config.yaml
model: "encoder-decoder audio transcriber"
dataset: "strings of digits, spoken by a formant synthesiser in many voices"
train_examples: 39062
n_mels: 80
hop_length: 160
input: "log_mel"
spec_augment: false
win_length: 400
tokenizer: "word"
vocab_size: 14
encoder_arch: "conformer"
encoder_norm: "layernorm"
encoder_activation: "star_relu"
encoder_mlp_ratio: 4
encoder_head_dim: 32
encoder_fused_qkv: false
encoder_qk_norm: true
encoder_inner_norm: false
encoder_moe: "top_k"
encoder_num_experts: 8
encoder_moe_every: 2
encoder_expert_mlp_ratio: 0.5
encoder_experts_per_token: 1
encoder_shared_expert: false
encoder_subsampling: 4
encoder_layers: 8
encoder_width: 256
encoder_positions: "learned"
encoder_kernel_size: 15
fusion: "cross_attention"
decoder_width: 384
decoder_layers: 7
decoder_norm: "rmsnorm"
decoder_norm_position: "pre"
decoder_activation: "gelu"
decoder_mlp_ratio: 2
decoder_head_dim: 64
decoder_fused_qkv: true
decoder_bias: "none"
decoder_qk_norm: false
decoder_layer_scale_init: 0.1
decoder_parallel_block: false
decoder_inner_norm: false
decoder_positions: "learned"
decoder_cross_attention_every: 1
decoder_tie_embeddings: false
residual_init: "none"
optimizer: "adamw"
learning_rate: 0.001
beta1: 0.85
beta2: 0.95
eps: 1e-10
max_steps: 11600
batch_size: 64
epochs: 19.0
lr_schedule: "linear"
final_lr_fraction: 0.1
warmup_steps: 230
weight_decay: 0.3
Rows from block 5 of the audio encoder of a small encoder-decoder audio transcriber, named by matrix and row number. Rows with one number within an expert belong to one neuron, the router's apart. Each number is 128 + 24 x the weight over its row's rms, rounded and kept within 0 to 255. All counts start at 0. Numbers have three digits each.
Before each expert's rows are labels from the 100 clips, of 14976, where the router gives the expert most weight on average: "top examples" is what is common among them. Only what is clearly more common there than usual is listed. The data: strings of digits, spoken by a formant synthesiser in many voices.
# router: router (encoder.blocks.5.mlp.router.weight, 8x256), inputs 128-255
# up: expert up (encoder.blocks.5.mlp.up, 8x128x256), inputs 128-255
# down: expert down (encoder.blocks.5.mlp.down, 8x256x128, transposed), outputs 128-255

# expert 6
top examples: "four"; "eight"; "six"; last digit: four
router.6:139099156136155123106062092118122126150162109151118121145143095092108128109137116119131141111102124148155098159089134092133160089121159093097118126153132157183110101072123153119153130115182122131137136151120188124097131140151134110145148149180183178095149144144164151145129145107105137140152102110098155095130126139142125124123146111122088091142143123119147125137146131111124094129117
up.4:137157108111110081116112095138128115075160085115090079171133151124128148118167127117089152124125104127145117095149116162125103107109146124101150123073169121131157102130149119159098083134094160107137108147134121124166158120143104097135131121086141104152120127107144121067138110139159123109121110149145111140122138094151140150117107136130129145120114151131119130102120132121124123114118
down.4:147127149166127166107134159138119162073118093130093115129061132120120133108159139167154086096110163123076135126117127136162152126112145168112112109087150135128151072117093152167151119112149143112143109140118151114154146162105101156123103080102128121142094142144159104090157142162093132138121127132134121141135132129112087132141150121139161148148164114184150147134092132093093127145138
up.5:132116141145088134130128136156132128127156120115126155145095133090082112166150144126154078079095136175099127145147153102144136132101099123150103153096100111142145131138128151136106098094114094119114109152111138103146177179142140132147155104095119146190146143157149135156165097098119161146175115108113125121115164100097141070162146152175139123155170120102155121135132082146146107100105
down.5:094177128106109131090135131103127149148087127078092132149106196108136112113120128123145131123124085139126123145147175124153152142131140131138113122140154160140110101124165089117122138144127152126136134102119141123132155137133127168135128165149177161126134153173160127105141167144089119113138101113142116148121135119137110110133141143090126153135122142136151120120117133129104128128126
up.6:136141120147099124122125091177142109087128109164090157153129139135098107136115081177139131155153086147113106128142166165118131099134166107116093151109095108146092140111113140137105127136147141133157137153147151107145132141157138135141124084129112079138102114082144105137090117105105129131100092110122123120154142131100121114142139158129086124118167149119116105081105138116105173136135
down.6:135160127128100137120145134110132143091103101130125093127130151088143120128152131142131091083086145126066142092118133126137136088094142152122131117171125170134116075124128132140109114138148152098125110132166140113137114129143149166134128093117149130139145111158147095108150124151084118123127125150135114135156134146125132125143153091133099132136139151178132100147106117138113112157161
up.7:112133103141089094116133102129140144094150067136126050129153116168161131140161131160147113170172163088116109106149101131115114141159158116141154125134097107136120086110134133113113083102127138117120135130153107071151135119120153108103151136132112076141102102087123109070167079126132154109138118131131100144139135133135114112122102134150104145108128160190144144152136156134083068151130
down.7:066166139109104176119128111139144139153107187139086148163094166095135147128105078095124123142112135124112128137107158103174154118144157131116112133157171160148120136133125101126141160131143128148147070114126139086142124156139147158151140116155120129102125108161130140146131142146093139140125089137132135100109140134144089128124136098118101121093124124135154089101110130114129139119142
up.8:153102124160119151121096140090116169157165120151140164168162086103097112173106165093119128155179128156121106163161087105165115143102107118108107107146138115110116128179110126115169124094154176161131150108110154099111098108142119128132105162135092135110106133151108116147090145148154099112151114152099148117127087089131149127106128111103097093131129149105113121143151117161142106168126
down.8:078159099124085102123130117108119171145142135138090126140057123110137138134141091087123108165123118136116170100157144170174117103142122098113136144108148149138178120143130139168087109113076110089159133140117129145141172123151097141106123148133122114160118176131114122121182113117140130113160097153118115174075109137117127096118151137107142124127114147144117133105092150150111167125117
up.9:129108166135166152102119145126143060127135148122181127116143124123070137157147143140146135079148137102090144142130150098158134162157147147185122068087158129111130149117100105134129134124159137168102081124105134133125095126097150104107107134119141134127072116112116166111147123159123116135161155138151158100098119103131145164142118124089127122155141092133095128150136103126156107119135
down.9:114166122120136154142136083138129157067159116117099126179094128124128133136143133150136127136158143171121145136134125132134155141106114148111168126097167130145159150160104132101106100092101105123108106136108106095107146174133139157117141086135122135185111098156102088135140098173128121131151156117131111117142148170082108105144113153162136159125167139123160087134152113137125126099090
up.10:108171117119141088122096092096110163140111139121099092132176125107157149144122124127128137159140090149128121124130157147137130118113157142118133171114151108111128148134157069103099118132149158127143163086144107115117185082166096158137138155103112095135158118151140111098142136101153116130107124138126102143107110112139148134125110165173129091152121136147148131182164165174117136122112
down.10:131146169149095133103130113147094151111107145127134144151070156112131164107125108132101117130112149140124155071101131159118145099112168163090110108092108137168131109129137136150104156119142134075121098106131136115100150173142131138126153127147103142132112101146163114127177188143109165143135122161089110186138110131127091111112135122150133100143133114131128145131108126134107137126154
up.11:131123097139136120160149116150106174104137109135122103171119133115134114157142126112116156135133079100126118112146148145139115119089133140136127103116151139123145136166121150105111149089119161133148138117129115091116159156150153114107134130105079069144101104107163117123093113117143115159113136192134138129152134144128131137125138134176119127190168106120142124144127174154122131119076
down.11:098136157134122159114138152115119146134120142120109115122067162103109141142150112146134089119078121099104135100115154157160151112146143111109116118114144183101156102125121126167093129136132123119138075128126161158138146144090119157101096127136111156129105112135130118086148134160104149113113127178110133157072143112125121123126146122132166127132139109123148140113079108088132148100136
up.12:136109119175067146104106134101148151142148088141132112117127125127106115145174134134114132121129164086137139104111111130117072146123170125162152111091105086186151151118132113138148090093170109128132130145149100119154130122121145095167114143101110082143089105128131147106108057114128159126134130156161098164159109109130122133140101132139130144121096146134156119148118133150140146146107
down.12:113131151117134156124124136119112153149101158144095152126086162102160165131115097116147092113091152146100119103097127118160160130160140124127121121150172159131098132119108125132136129130141141125179123117117148112126111117119118154132135119105116134105097128132128124126167164153119159121129095131118113133127123156110097113160155096136102127109141130138114103114118129084105162111174
up.13:121133104124141102162136114134140141096149129080107068175154129116116137137142139114084146157127102086150096090156123124126139111089135105117153175071146147089143117141136094117101110122128147125135125126117116104131140115148112090120100163079131079113146131108142114078151099110149135102100137178142099135133115124159185119084111156163126109144127139142109140158119147171114098128115
down.13:112157130142108172165155119124118134113126142170126146154081137128086134130155079172164102126120156141115146124123154120168118090143147131112123127122156180134138142130124128147128118110137126128139070114112142061129142182156133138100134090142073155145099116135167115121131130150083147138129133155093133166093065165118096098109145113138135133105124141121147133078108136105109171096144
up.14:150082128167124161111108136085087166162153132137143165179138100083085112123117153085092130140176133150142109146145094101159135140113111115117111108162102122130119141172126139106158132093145147158124141111108139085108098144142147112120113145149092159107098136157126118158107152149157118123153123137105147107110098103138148143103123115105111116131116132106116119151163108196167118160130
down.14:069171078132093103142124114113127186146146144137098139149077130123123142125124108100111137150105132134129160114135129174167109133115117102116149145106146153140147100129125137146090101117098102050158147122143131146150179121148115140118119154119094103144147152133143113110133110135174131119168114151128091194081100120144145081129128133124132120116113172173110111102116154113107149117117
up.15:165110157155152160122122135115103082109140140135156145103120127138074143127104138137095146116122135082090115122156116097151135155153177121165105074105129157081138157125103102150139125125149149154120105097130148116116097133112141075132100140147109121113061124104122178165126126167131131159140127136149151105102137116160121181133115098101133137135155088130104127138099131100165153130150
down.15:084193142113106162146105121108166163099145118097114112144091136142101147118111105145136134136134139162120126119158185166127140158110156129145124144089169098130175128163121109112125122064083087112111110137111100137133144174159144137107164101095138136169086077146137109111137122173158131181164133118113111150120104162104113086154119151144145142153187127137143095149142120142130105124109

# expert 1
top examples: "eight"; "three"; last digit: eight; first digit: eight
router.1:151084086163170133069096082145104108133131109087109116183167104142101086099130167104123102086156137137110126136076134104135123111104097137072116133130112078151119122153156180144127177124146166133122132109133187102096142135150167139112135156146113147090113062136152140091128163100111138114122129107102143094130154120110121176128162116147111148169130112097142150138148106119116101149113
up.4:088171125130105117148102112094137099155136141142143135142126126124103137144133112108133122131126109143142167108130154191153100115099148123135135130128148121149126145148133131122115104088112156145128122122151136101132132133159120140124138075107123138179130116139110124125113063099139128102161126115163127178136128123087077076158080125162102148106165111174175086137114140147121165117109
down.4:145135154132153112114121111133129155149157075129184151098136130123152131085120114109126134159105131171116154157105158145154144117145143128126141123113137121134129107127134105122121149148117122123159097147131125130134153086111083132123186141159093142081086079120156135105101172206118121082150143118129127167115152117129142162145102118150119133146131123122145117121106152130117131106113
up.5:160092163123196129134135122140101106153124167163120174168115142142084091110127109156110129117146123122134089114147136155163128110162167145136086119111116140139124148122109118134138154118160143112142132132160162108090125154127132138176104111147095092154090102098139125142145154094120140148126081139106185125126122105127149132144102096156145095175149092089122145131107156090137164164143
down.5:106124130158074142148110116121147158153162102178135152143104158134116115132163133109153119090115127123131137137155105128141118114107127111150138126136087149146132112127101117149123115113121114095139173120123155121099087104119123126173113117111096104144173146158106119162147126080127158127183129114109131136157125122123130115161113179113146100122122143126172155173132171174098167159126
up.6:148167148126118144129117113084129126123154145146148127133103166139131125131126087122125120149122114162131142134157170181184097132122174134132127115091160145151154137102155129114127083136141090150148106138159110109128137141152103113116131093148094129184095108148100153150109073131145159131167128123132127158111156130066142078138091150146131133130151125140175113125134156155154178150144
down.6:155138128134130125115100098091106122181143087119192146132141112088170140110137099107128133140131149204124166134080146124131134121119154150163137141105153132112113098109135130100147153148141135125155101132132151122145144080120090126146192131145081123065091114115154102096078163178129146103149112106128128180105159121138101158134124098135101145100132120138100103135123136142090116111140
up.7:154103073116144148160148116169164078110120135124129147137113124137100128081132177144177129168150139149150121137133103125112161125136118120108160103161136122124135163148120169092125132136137100154083124150086151097094108121129108114103125085165111163145145116138110139145094130166133115083139136086088116106117118137073111149094121126120120167117168153113107084098154102106140108119108
down.7:116128093163077110162144122135130126103142128176092154154110126164098086160153119142143104137126109154122128097158090150123110140117121120148129120122108097140156162161115134123126096144132109088144162155130138102099108123131132096135128104089112089162119129119126111162142049108144158123133153120136100158161109161108115080172116116116165167105126152158136103110097144145121132128111
up.8:109120098138149128116119130116154117091099126104097151137122131122114100152152171155182114125101112129063118143115100101136170153119096145154097180134159143123139116138102109154100140142172163143110142128117097126119142127145102153126071144158138124123126151118163119072116120144089115121110126129142123124096127101104191084104161178140146130128153127178188142169138111147152149121123
down.8:148143144154095093137106121124166118153151126122126165103109129081136138173148127087111155149130126150123111103112112146115113111139146114169131096063137127083165140131099121144116130150140111131112108120129098108179116142075097076160167122127107135148137160097121137185144109155157154123140098156161117146123141131122115127137173146107118127109134101128116085094125130114169136139144
up.9:124156123135137119125118113082110098159118159166144146121133120117190162118133100120135106146137110123158152101130145180130128126105139133116149093110173159145150109126107127119104103073082134129140124139140115132112147118121143142134139097144111159121151106148141143135126087141131095114145160099141143223140180133117109072146092162156136148146192113139154115135179149138114151094104
down.9:117148146092126119165134067115111116126165139172162120115120127117129114103134104144196151108141144146078187103113145168149107107134151111131135124132147128131128121101093144154082110160167125120153118150141145104098076119131161134124151097109090140132129135128121098122098116116143129166150142167159144163130126117105139123134100111146080144093114156145144136119108149128098146110166
up.10:157145132163134151137125097071142126102126169132149142140147155137119112134111092165092162118171148128127134115171153159167150126115145107126148128100138097148130113138139111100099100126101141154122124166155121159115159135132104116059137099090086134138110120113092105158107082122108151103147157116150105137130098127086183088119097169087101176114122105138141122098115166121100159135143
down.10:128145162136147114099119125104143128174146100123187137098116107111160168098111112122122154143100129185104160152103143127150120139124121107166100090123120128105133089101129117126125156149149102147141096125107098134135161099102069130110163127137103142065098105132143115100107161197111147110146136112130115161107159133150101163129120127133128117100113130112134109143105122132116124140160
up.11:123130139148113152117140125107144109152152133143154129141152109125114143176130107119136122115138166160120144114147129115187105159105111115148137106106158121162165109140127151167091106146117090170147137136117138122154147141131156106135125095112116125122127086133112120092114071123171108140211154116151150141131121113114133079118101110125122151111117161189119098122124100166121131139132
down.11:109145139132109083155109134128136150165159119156147122106126107164144130113120084141166140127143093163117151112134136144121130160125175138137115139111154123105132125142099062153098091160140149114141087100138140123140096086116077140136152113107106116115095138112155124097108100125143148112142113126140153162142146119159117138131045124116088122077163132133135133118108134136124143116136
up.12:142139136108099137135140118091123117126120132172167142153131116115123148162142104145140172130150117126111153143158160157170137101112130136178131159134121108174153161136136153108123098131111112147118160135124098117135139137131118118134120090085085139174081129129115095130104063105109103156130156138149131156164138134088140097122100156142096175100143151142139075134113145171113170138121
down.12:146131138129146104115102119104129143154156098112170121101118106113169161100128122127128123157122123182131152161104136129156124143121126120126126134109111115128130093105122143109106142141150115117123061136122100102161144111127083117087172116121124139087087105090162115132086167186129133121140113127150139173138140135151120170151115121158121126116145100127132124131109132147124115120133
up.13:103166128115095103133127129141155131115085112129114087119127148156156124139106135110165161139135090125121117123151116150135156156085108137133160155140118118124132134124138127101119112102159126122164143153127126112118171112106101140160126099101139086101125139133124130151130050103111158171135152121149101128162107151107180102103105139139154128127124124148155150179126172159084164139123
down.13:135136152153118136128118102116136108180159096150174170096144102075170126133106124086147159119147124175108121160117125091143131142132129102142125098139127107090142105117156118120142127157153151113152120131110148121134112079101088127155127143117095118092122158096133120115089113168133167094149142090155111141111176087120086148145161138136124173100147114125123085162126133159142127154154
up.14:117152105105102112123127115131125107113160113171132139154124136120099134131176115150113143130123124112163134116134156194131141124138139141145121110122151161158146104116095110081119099124131123180134151122160103135110180113161107113127171095128093127157088086106116135146095054108104142120146136133149110163142125122106136134154053112126128188120149145140134115127127156102142157163109
down.14:142129152121168108097123123083142126188148118123190154104110146121134131088130114112133122149124143164116147162099154135179131122136137121143133092092148144120123112115137139136147134169107120148153086137098109125143125075106082107114172131124102133073098087137121119115097172174104135103126133132159114160084153122122096151119102135106121132123095127120131107152117134138120126126156
up.15:127152112112070146160104129131122115121115113180189115126125116135156166160092133124188123137109163143113144089100099169137142118138132105114143123128118107126141129127122152142132104127068087113125114101147120150130150101135116106166135080111102089133156142123131134150095072102156144162131127113118111177147171122097124118131130112150162167123125149139117100122111141115090131109142
down.15:120140131162100136151152095138136116133181135130122138110108139135103107171148135107122168126112098150101127103148080112102110134116099116165146123068142136112189169105074112161085084143136118130137125120116105133136093141137114091144111122130082104165110166117118112167093114121127149143161125138137110130136135125136153147169119144128122127081121170092128107128122169162142133118122

# expert 4
top examples: "two"; last digit: two; first digit: two
router.4:113084116129135150087093084130186131163170077106116128153162114114138129137133157145119133093108129158138121099094131094145136076114084127117123147139134092128119114119135167143141118125159108120120124121144149123116182111125148134110139157095153141130143112084070113086111121133108162104120138102114134103120137124144114171138143118149058151147110119062104133137168152112135073144121
up.4:126145141142138131160113129087120117148144122111134099152129124126116136161176129130138183129125066141108121128199122125167124130114120092123146142072177122128118112124128075122094086153139156145160137124127149135101135109150113128168102158101090089145115142157155119133137124111166141122124105115147130134115119056144152127107123143153118108111164101118118144171133142172106139090091
down.4:134187113100123120162135139134159156144113125100109096126115182146161163124166105119116163155110108137139137139126138166053153123129121098134166096090126163155149166081155092148107160198108115156128115068093109137128134113128087115127134149122151123136149169115078161100171160144141110129092160144102072103148108134134172144078118129114137127148098145151120167109134172150109144099122
up.5:101165113097106127144146085120098136133106084129128130138152146140108145132119140147101169161154096123140121128157151161142118118147125156132117112068141145131147105127147106126098053123144159110149138158138113113167133141196131112149115115131112122157101126145145147135103081116171143123123120142114135116114121065164145132123116168161118125084143147135121140112116162172104153123134
down.5:123154140121136129149119092154148142115133141108126085133094163107136154129126069168122150148086113162148125113086126137113157099123140120130144070082113159144145169097100090129157183121142088151099100127116114137130152134104100111129164124134108129150137148102072171112127116108117128146090126145111133121112131148095154141105121135140137149134071125089116147096118177129152133100129
up.6:142157147100150142132142109125086121155090132127132134121118141143153152076117108136103164160082081112166127078168163189124158099159138135103129115132109154109148079104141126089138105096106109068165117132141132099145173152130088127145121129118067125170124171082180175129115120098116157154091094114106154179122150076132157127137140165130166101125172091112143132154097162135111179112119
down.6:120148147144121150114117131133151135131158146144142126134098118115144173178115129156110107158112150170149104099117118149082144138146116137135145096115134161110146154094083111139120146136105093145108116105101129160127097173097105080114131107136136145120140155120076189115147114140154129125146114142114092114137133117076168126088166099114144124133105125120152165089139139154149136113170
up.7:105144090117112129116102128103113139136124115118109141158145150123127103114144115130117146140134113130163103100172110167168122126122135117128140108115180119141137140197123125111133079133130136156139128184138089087113116133202152111114165119116117157140140109125088133138113107127131124099127119165167122130098095096136161132095104137098098158075124129140137099109126143148121141117105
down.7:095174127147123140100099119143142154150119130133147052121145169130164166135139120101099118188106123152152137120137136161113134113116109115121149117082101143179105160103110109154109132134158107128106130113143133128130135122120118098134131141143126124110167162117070151148172140084157151144167110120114101122114156111132168118086075157126147134106091171103153198131144144175147117137157
up.8:128176124094132110122114120098100112122106163154107147122135130148132121111154110120144124139106081121139147091135121161129102124139157104139156120120189144110143136168099132114114078116099112097139112117118109119098146131143139122117133109083112102142154107149118134111125075110091091091135112131146176177147149124099097077130086137135128102137140133130155109132147147152121164113110
down.8:141140129123129168111132158155156143135118144149142068092095136118173188136100137102137148158100142146149115101121105111093184130106123097101155096114116145166155148120114108143103172122141065176125118103096104139138166128116089112140127112188136161105140141088083171104114121164135132124141129127099116112123137123119151156116116146136125154123100128066112138117117147091149077118129
up.9:080139110133110126122120105120102118093099138125108155168080158107134120125148118127145193127128089147153150090167096157158153125132123138133146149110130111151135113143121122128161110124126108097142143146126063095156138170170107152148142111154095148150074160117153121146116090145147137108168090088134162149134149110074102120092140204132152117111146110159168111198172147139104154117117
down.9:116180125111135122116126136144158122110114179120140090108115138129140171148138090133131145176131179143158145104134129142088161121134118097161133077080144153154139158103111067131130166136110084140110102110080089185113156147100118122106146134140114141132138123072090170126136135135141097145132115142110088125131122140121184143096101131168153154129079121105123163097101140121151130113147
up.10:117121150123110163141088083096124150122133126146133139162100086109133136129164107135148133149163130173116112138114130136136135097116154141119108127135123110146117130151087127123149139094146132134137156113127138090095131150153169151112155105150091102127075109139129102151100134136114137156143126164100134113125107103092154111124132166124110142131139148113148094176152172143124112140129
down.10:119126109132098128129107116155125122161113129158126128145151126123115130167110117122128119200177143164172118137154139129114134149097121130132135069135125097124135168155123125128140150108095118153142131141120118102106136119091134109107185133116101105146133128104092134132175109114200096145162138098133116132093124164113132106136107131130156156126134117116132169124194133149154106139133
up.11:088172117147121129142162097122122134166144152140110176123147161136108114136125085124097144138163097126119122115160137168179105108119149123132160126135151104158151115113123147150114074090120112108160145161124104129123153116153142111141133115106093158176113085133106118130080064129149122129138098145157129136138113119140160097117126122125103159097154134110138124131164116141088168146115
down.11:142146119128128162132133144122147151153144153087139073124126133117149180134142115137098142167114161155131125129123130133109171104136105109114118095115110149150148151080099111140122173138116081138115099114094112137134158122101125117121153124160110159117131147073055158106130158127119126145125131133095101125135135117105159169083090134149152124139114136102122158130112151161152110124150
up.12:178123088123143148095087109121114122123137116105145113103133110108178154106145140137123102126105131147123172105135116134102156101131112116108157107130132093131146080102156162102135139093110142085097125121161149117127153111126085111097134110097094139173161135082145116085149143153152160122099146111114101128142155165137105157155112137172095132135166156136101092181157136139131099116136
down.12:126164148134116171164125146156169111144126159125126125119089121158137168169098104131144120151096158162161099114118115135092148156103111112151144111129122150099145133122091090133134153143117070117123137127083115141137095150087094121162132112143117130120144171130101179167117092116144135130136131138133121116131144133096167119107153113130147147126124133117138153119133138125154156134155
up.13:108137128145104096086136117136098167113153089159117138144136158119120115120118107124089147151149098146162164059154132170128131114142135111120138114106125161150152126132138134111145090092118125093137135148165146100111161145164143114110138140157104126165099147109122128118117096143138124142144072142129130152110148073098148080124118182129143150122105137122173107127102106137150161140119
down.13:084170147098113111134134145160173132114099168112116065122116113122134178133120116135128139131111141128127130099104141139087128136120131130120152101079134178142105142095097077160154174158146099136109146102084114138113125147100117129116130121151124125139149163105085159122147139108143107128148106161109121124117108149145150123093119101108135115090057130140142183126127172155133140103171
up.14:120121128147136138131100092124145156080143110095110093188108139090144116091160150130082120084095144157182135080124112156139159116103111089108157134115127122153158086123135136151109109148125134130096123098153118086114118122130138114136128117096137153106110119045102134093167119136168138097136132183130125137136122121128152128116060121122118170098119148141109105166148103130131107121110
down.14:138160122112122134153105129149139126148103163116145107134110135148122156159113110137152114113113109123180121140140117124097156145086120120166119103120110115112122139127110103135124147125112101131139126149109096154135136136081096116146166132123098126133158151103080160140141128101158162153117149102130121112111147117123158142104131155144169111178113114106136179129123132160157116120155
up.15:104124166072138139139146124102130096115129153130172148118115166166090150123161045146125166107139139106116131154151153116156102134140163124154139078079138138142150171131086086152128150155122105165173122110116103178134130110101147126091129080148133107113086123147133165137120099111120134155125122118134158115110092149122130139131152101125160133096118130125112137100100118126129172118140
down.15:144117120121134118135164172158153109105135134132071123147137121157101130150145160114132132130121120100139152138142131123099133165127076128160106105090161151106137137130128134172130081144129097150079148121104103151151129142144099109107105122080132065154112166126125103104101093141101150117084162125161084063146123110139143137145163148121130160101081133134151146135114145131165137150124

# expert 0
top examples: "four"; "six"; last digit: four; first digit: six
router.0:137079103157127147104113077133149142166184085127113131146144139093120116139115146138137128130115134135158094137075128102152137095105085136141107163133093138147144100082147182137088153131177122123138140135114177122111160115099140156140154145165164170115126130134097176139128160111118138109127115093119164123140155130112116133124137108119085101128152115110133127113137141141146103162105
up.0:130198150113140137134140091117140146109150122156184104117138157106130140135120119141124121131120153125129156107130121163144122117138141138137134087088146120153144115092129128148090108116105121082123140135169107112138136090152133123106132070116091136130133110099118109118106129143130174120106148167134117154151176110110126123163097158144119172090138148153140100181123152149090153116137
down.0:145142095144116108113129102132162127121131123099117123126160128166087118105142144116137123130198115139141084157168095069136103195085113122145143116097125098120159162160152118119090110129122128164108113135057094116128136147124144109127134142121152126144111112156131131133147075149153142116147145125135086109127123167117123130168123134128139115142167133149105167114186108139121087171103
up.1:178131112091185102122134129151129143134138129103116113142119173144084111097141131158112139177128119121146118132148162110152147122112123118101137123073126113134139160119117128135072097124099099130129107164096129104130134125155100123119116083129110112154108122130164138092132128123157130089076154125144124117107127066117139152132138180161129149108150141130134140110110125135151117076108
down.1:151131096152084114129125104128082100119139159153126163134152111160085095186109131134137105158181115134093112138170102123122074185113151132135135123128134138123132175149158141136105076112119141163101107144125108133140133177138182098127147124114089119167122124163128108130192097139149135114167107091119125143117127173111107093174130126108091109127156121123139129126168117161138133123110
up.2:132147080157133115128106114111167135105131098103121089137148155124135153136106162110108196140155121138111095103125161142121152132130133114110149081104153112123128179135140140138082093115115136140109136115101109093157150124141093098104127115114135125125098142088100153095101089138170115111134127156111109151129154086100140129120058166135112148138133129135117098133160133117139094099082
down.2:185135156146137113087130120131125112106154166116130112130133084156085129132116114146090150123179101105166138139155124106119124166065100127132151134127117104066160145145187118111111079124081111174125122168077070161111128158122151112132134166120133152138164125133157128134144088148169135152153148116142103138135107150151118108137137153127152108149168107132167175122123114150150124144103
up.3:113169114080137103116143113148119149086125112146132132127116160163105134117156124164112131167167136136120174091137147145132135126133161161116143092080168118161120161135164125128122107136133118107118117157138104131085135097147115135086127109124120095142114120116128107085154127140116153086091172139172104144125101136121121132154118183175118120104120185187163138131109155144086134123144
down.3:132129101132107114136131116100127115139130144111112147142153106157064095145109130112135132129193063134121115146179112103131087197078140127150143135127140089095137155165186107115086070149120115125115145136101107126139124146143147109150130155083128090158130120157125094106152081112151109127135141119145121151114119142103113125159121127137127103143149144146135138157145141179119115164089
up.4:168111132148137166113102106114149115107159103126125138168156141102105118100119120141118187185141125123100143075143133162169139107122140080120116079115177102155125161125118165158104110131103119130095089151133131107144092142126124073129125095129080175163145116135111136149115110174131151119155129153131094158132156097105128121087076162110112184103138118117094064119113127114163143126139
down.4:166108151157155115080122121128135101114152133108148136116126141169064140142137131130099137130151125127173120176145116071131097183094119152153136094124080123116162157161162149092115118117091105163107099131116102154128118146119153093121147126145156128118124120144149118135173083156152127150144143100106111152085117149127110151156143141107132137161162126116116167130150101164131142134121
up.5:156139094135135130130155074127107134116152125145163092131123130137104116136158120131111167110154149116173122155103127182153115130151136099152145083147184175142132118110131157121127109120121122131140098181132132114154150128135122138110129080142093118135095110085113107121137085109128119113136138148169125134134170095116174120148055111138100123180141146143126113098109147106121162130109
down.5:171134115147156159087085110116118116099149136104138108094102111123101136099132141103111147140163129148128101141144116072114123165083109146133145137132127081099148123149167136101090138103090098175086109132104083121142146153114161122145116155154139169112144095139122151140160118156156172145153141104109112129132118171128098120144149110136101118160184125110133130156177082169157100117096
up.6:144110106165092119128157149131101148139157110174151125127150099167145126163116124146159091112119166127120151085121098146110107132142114133118138135081114088150151098120105151124126103105105125098158119140164156137140133119112155117104140103089095076134137115143129108120132099118142158132111121106113142127158146138143118120143143101188143114126113152164087130129132133126101118158159
down.6:145133123155085124152095125170137160134176119132120097157143114137105112145111128107128126136158131167138106095139088100109101143088103115121154135133093095111167146172156121148104083128107115146132082132119125149113092135118153091182126119093091100139155137143105126168147092130158169150153158131142084127136129169122129113159139111129143103130143155098120117118151125161130094147130
up.7:148126079097163116151108090189140173092136105122131091142135133164142152134091115194140135126108127134155114084109142154091163106121148139084140132075127076117130167119134128137088111102114124116132128114157142086118125118111115127135115104108084084121143130118128111115123132106171168128078155130109108137159138146136147164136096137155154125145178148148105112103137176112109099122127
down.7:153141133151104129136128117126097102126152162122136118128131122166074102144117120124134095117183106119141141131181107127134070181070145134174140112112132126093149130167177098142091081128108123144135137148098101157132119132111145099146145124092130103168156140147132106146174060111154134133163131125160103152107142168130146126175109114136144116129134129147139149134155133152132130154105
up.8:135129118158131146117088096125140119114165124156117123157160129126101143148132127108103129158188117162185138108116123169178097140106149124155152118110157102144121148132127168125122098139096143130129123127128121061094120112124110141132135121140130142144116116087097124135134105122123129111165129155140112183152149130131112134145024106153116120106142166151171112136129147154116153122119
down.8:149129124118149137096111101131135150087136125080106131123114107147076128091119147132105143124192136134149082158132109091120117169105120140120129130133107097141159165154186125106089115138121090154081104122080075121136116147133154106123144155146146169112130083134132123114150117160174141120144151132137098134118096160108110132140132146125141126134166132102152134126179114163130093124079
up.9:099136133117112144164159098159116140082113148161141078129126176130129155092107090144155161128098171124154158125088126182104122067131181148098172098109091135153137137119099119151124149112091120128152117123168106133138145152123132124136118117163134145085144135060112167114155149135125110155131128162132127169118096150122128140101086106106145179107146100099097153118081162130095144121144
down.9:122140109110144120165127146070123118145127151123149147115127107109117167127137106108114130141126112138147121139138125133129100169112096113119126141103144151131123111142176113109112122110114074123146113153135052149151174116152134125157137137084130149143141138138120151086125124120145107119102115111154143130093123141124150106108124097157144143158132099157093182121114115150123176139120
up.10:157087115140128121115143147153101149138145111147146140108122124144168148154084114146132100140103149152111135063127120145123144106140113104104129136082127089139152107121126164109114106100091099067146101155148165106120159132111123129124147120090051092173101143122142133129136131119153165127099108108115146145146178113111114143170141127195149112134139148146102122100102146127117110130147
down.10:153115114149085146138128108124130116126174170136128129177144124168113099164104140117153132163151095158143133102145090095154108150097124131157136171144114119135142163153152121142118088151131095142126130146148119153105124143118179119165128135111099102142153136151118113150141063106167129151181137127115116138145138158146130080169140102118132098124146135127134122151143137155135131149137
up.11:115164129157131112132123107123138146132170170159109122137119102123091107139170104155133168156158115142111132104152130159146116165114129122165124108084155121159160120166121154131115074125125135120114129152130077124124129133138139123118130103110095114140102108137136083133115093127121089149167124174141114172134103109104143072112118158136110132113164148144166116155115123167129139126101
down.11:161154127147128131095109118134136122116145133098122135109112131127088121151118140134124139125176098146135064126159114088124139157089120120120148117121136111128156152148162138113087126110097095167092093156078090123152134138124150094135128147154135161149133088141124162139139091147161142123157101110115104121125123141106090121174125163113139101149185139110160130119152096162142109097063